From a checkpoint of a small image captioner.
Model: 5.02M parameters, decoder width 128, decoder norm layernorm.
Training: adamw at rate 0.0013, 6700 steps.
Rows from block 12 of the image encoder of a small image captioner, named by matrix and row number. Rows with one number belong to one channel. Each number is 50 + 12 x the weight over its row's rms, rounded and kept within 0 to 99. All counts start at 0.
After each channel's rows are labels from the 100 images, of 14976, where the channel reaches its highest value: "strongest on" is what is common among them; "patch colour" is the nearest of a few named colours to the mean colour under the peak. Only what is clearly more common there than usual is listed. The data: scattered letters and digits in many colours. In brackets: how many of the 100.
# r30: branch 2 reduce pointwise conv (encoder.blocks.12.r3.0.weight, 108x288x1x1), inputs 72-143
# b30: branch 2 3x3 conv (encoder.blocks.12.b3.0.weight, 162x108x3x3, transposed, each kernel summed), outputs 81-161

r30.75:41 58 45 60 45 55 76 47 68 34 50 45 25 51 54 54 47 44 57 47 48 51 42 60 59 51 58 75 59 65 46 56 53 54 39 41 37 42 59 54 39 69 58 56 40 75 40 64 23 81 35 62 36 51 66 50 66 89 45 80 79 44 55 68 55 64 81 17 32 34 49 53
b30.75:51 50 61 38 39 46 21 31 57 50 57 45 40 44 67 34 30 43 36 54 30 49 27 40 43 60 35 41 37 32 55 47 30 50 34 45 42 43 49 45 56 30 28 51 32 39 37 21 67 40 47 52 52 27 53 43 68 49 17 45 31 36 70 46 42 43 33 58 31 45 29 44 33 44 54 57 46 24 36 49 45
strongest on: red (96)
patch colour: brown (48)

r30.52:54 31 42 42 37 29 58 58 48 55 27 39 54 38 34 61 41 49 36 72 54 67 44 46 45 61 58 43 34 52 37 26 40 45 28 45 54 38 25 53 41 51 56 44 58 48 40 43 50 55 40 41 48 64 36 32 24 62 32 37 50 22 49 57 35 37 42 34 45 45 40 44
b30.52:45 42 47 66 55 63 74 38 43 63 50 52 43 66 42 48 37 53 51 52 37 55 41 35 44 49 42 67 39 38 45 74 37 49 43 55 48 47 37 47 49 80 46 31 38 38 31 64 48 36 37 45 43 88 43 51 54 64 82 56 45 48 44 39 40 53 46 39 35 37 35 48 43 65 34 52 39 34 38 66 59
strongest on: count: one (65); the character C (34); the character L (32); largest: L (32)
patch colour: black (74)

r30.43:39 51 26 34 32 49 62 33 61 39 51 26 51 21 58 52 26 45 38 49 56 63 30 51 29 52 57 42 43 34 41 33 33 51 36 59 76 47 33 12 59 51 48 37 67 59 48 58 63 66 26 44 55 40 49 29 43 72 56 47 65 49 44 74 51 73 40 44 51 20 22 29
b30.43:54 40 58 38 53 60 50 20 47 49 64 45 43 49 65 41 31 42 20 43 30 53 24 36 42 58 24 73 32 30 50 62 26 47 34 48 44 44 41 25 50 51 28 52 30 50 34 40 58 43 44 42 45 57 53 41 57 48 49 56 31 37 58 51 41 36 44 43 35 38 34 40 25 42 44 50 41 27 31 64 52
strongest on: teal (74); white (68); count: six (63); yellow (59)
patch colour: black (74)

r30.24:27 63 30 54 28 54 61 14 72 27 60 39 59 36 56 48 49 59 48 25 57 34 29 63 54 36 29 45 56 48 42 56 63 55 27 36 48 35 44 30 36 73 37 49 47 72 43 60 50 76 33 43 30 31 70 33 67 75 45 62 75 45 33 70 49 83 62 36 37 31 31 57
b30.24:55 39 62 45 42 52 40 25 61 57 62 46 38 43 70 27 27 40 29 60 35 60 28 41 48 65 18 52 25 36 58 57 39 52 40 42 41 38 48 31 55 49 30 61 32 46 38 43 66 39 41 51 59 41 60 51 63 47 45 53 40 31 68 54 39 37 34 59 29 41 41 36 22 42 47 58 48 26 42 52 45
strongest on: white (42); the character 9 (36); largest: 9 (34)
patch colour: black (72)

r30.10:61 39 31 30 27 39 44 56 59 49 38 38 48 40 45 65 19 18 37 59 50 59 38 32 38 58 47 41 16 41 26 40 20 41 63 56 44 59 37 28 54 59 64 24 71 39 47 39 41 72 28 37 62 65 35 40 33 42 55 48 64 38 46 57 58 42 60 40 45 23 33 25
b30.10:28 56 50 49 54 60 48 36 41 49 51 44 38 52 42 43 32 48 43 37 28 34 35 30 37 43 43 69 43 28 49 67 33 46 33 45 56 43 34 44 62 47 36 26 34 62 33 56 46 36 53 31 26 64 26 33 40 49 47 58 45 45 48 28 45 46 42 28 32 44 39 55 33 44 46 46 39 36 31 66 58
strongest on: red (68); yellow (56); count: six (54); pink (49)
patch colour: brown (32)

r30.82:35 55 41 53 36 59 68 32 74 24 55 43 33 42 64 50 55 54 61 42 44 45 47 68 46 48 52 71 61 64 55 67 51 51 37 40 47 45 62 45 47 57 51 52 46 75 42 65 27 87 27 52 37 43 64 47 65 81 55 72 78 44 45 74 54 70 65 19 29 29 46 63
b30.82:56 46 63 43 42 50 26 25 60 54 60 45 39 46 77 33 27 46 34 55 34 50 26 43 48 63 32 47 38 28 55 56 31 52 36 42 44 42 50 41 53 37 22 51 31 43 35 25 63 41 48 53 52 33 57 49 66 44 28 51 31 32 72 51 41 39 36 62 31 48 31 44 31 42 55 56 43 26 32 52 48
strongest on: red (99); the character O (31); the character 0 (27); largest: O (26)
patch colour: brown (48)

r30.60:48 52 43 50 32 51 74 46 62 21 57 39 20 37 56 56 46 46 51 51 40 47 32 62 51 43 41 61 63 61 54 59 52 64 45 52 35 49 52 46 47 70 58 46 49 69 44 67 43 74 36 48 42 54 56 37 59 88 57 79 77 45 49 77 54 68 71 15 37 28 42 50
b30.60:50 47 65 43 47 46 26 29 63 52 59 38 36 52 73 39 26 48 31 45 24 52 25 38 45 60 31 58 39 30 56 55 35 47 32 49 42 43 49 42 58 33 24 47 32 52 35 25 54 40 47 45 43 43 48 44 55 41 24 51 33 36 75 45 46 42 40 54 26 50 31 39 27 41 51 58 45 33 26 58 53
strongest on: pink (81)
patch colour: brown (41)

r30.83:48 55 48 58 44 42 49 61 53 54 59 39 48 41 43 53 48 52 53 60 56 46 41 56 44 45 61 45 39 47 52 43 51 56 44 51 59 52 36 51 55 45 48 42 60 49 46 48 65 51 49 56 51 42 57 59 48 51 55 52 56 43 44 58 51 60 41 43 47 45 42 58
b30.83:43 23 56 48 58 65 54 37 48 45 63 54 52 55 61 48 37 54 47 43 43 47 39 37 39 52 31 61 32 36 49 58 43 44 40 57 22 56 35 41 43 52 41 45 45 51 40 46 63 42 15 37 42 60 43 46 60 28 54 60 43 47 57 43 20 54 45 39 40 37 47 20 43 50 18 47 38 42 46 70 62
strongest on: count: one (72)
patch colour: white (59)

r30.65:29 60 47 44 52 47 71 30 77 23 54 55 73 61 53 47 74 74 50 18 34 39 42 77 61 31 30 70 84 73 70 62 68 69 19 33 47 38 59 53 42 74 33 65 35 71 44 56 31 58 60 53 22 33 68 35 55 80 43 69 74 41 50 73 36 85 74 42 32 42 52 55
b30.65:70 44 58 41 35 41 40 41 70 66 57 42 34 40 73 36 43 45 39 58 37 57 38 44 50 69 34 43 47 46 61 52 29 47 45 39 48 40 61 40 46 48 24 57 31 40 39 29 48 38 44 62 60 41 60 52 57 55 40 51 21 37 72 58 48 37 37 67 29 43 35 48 41 43 48 62 52 35 26 40 39
strongest on: pink (95); the character I (30)
patch colour: brown (59)

r30.51:44 55 48 47 39 58 78 43 72 35 54 44 58 53 69 37 59 50 39 48 64 45 48 66 41 39 50 80 63 66 44 56 44 69 58 45 59 48 51 50 29 61 42 68 27 59 43 62 32 76 51 60 38 55 61 35 55 85 53 73 70 67 62 64 59 71 85 22 27 46 41 35
b30.51:59 59 55 37 42 40 42 39 55 57 54 42 36 33 61 35 50 32 39 41 35 48 37 51 44 51 48 42 35 48 43 52 29 42 46 31 56 35 49 38 59 49 25 45 47 52 42 38 47 49 61 47 48 48 54 44 50 54 44 52 18 38 63 47 55 30 39 46 37 34 44 57 39 24 60 46 44 39 25 39 25
strongest on: pink (92); count: six (61); orange (47); the character J (25)
patch colour: brown (37)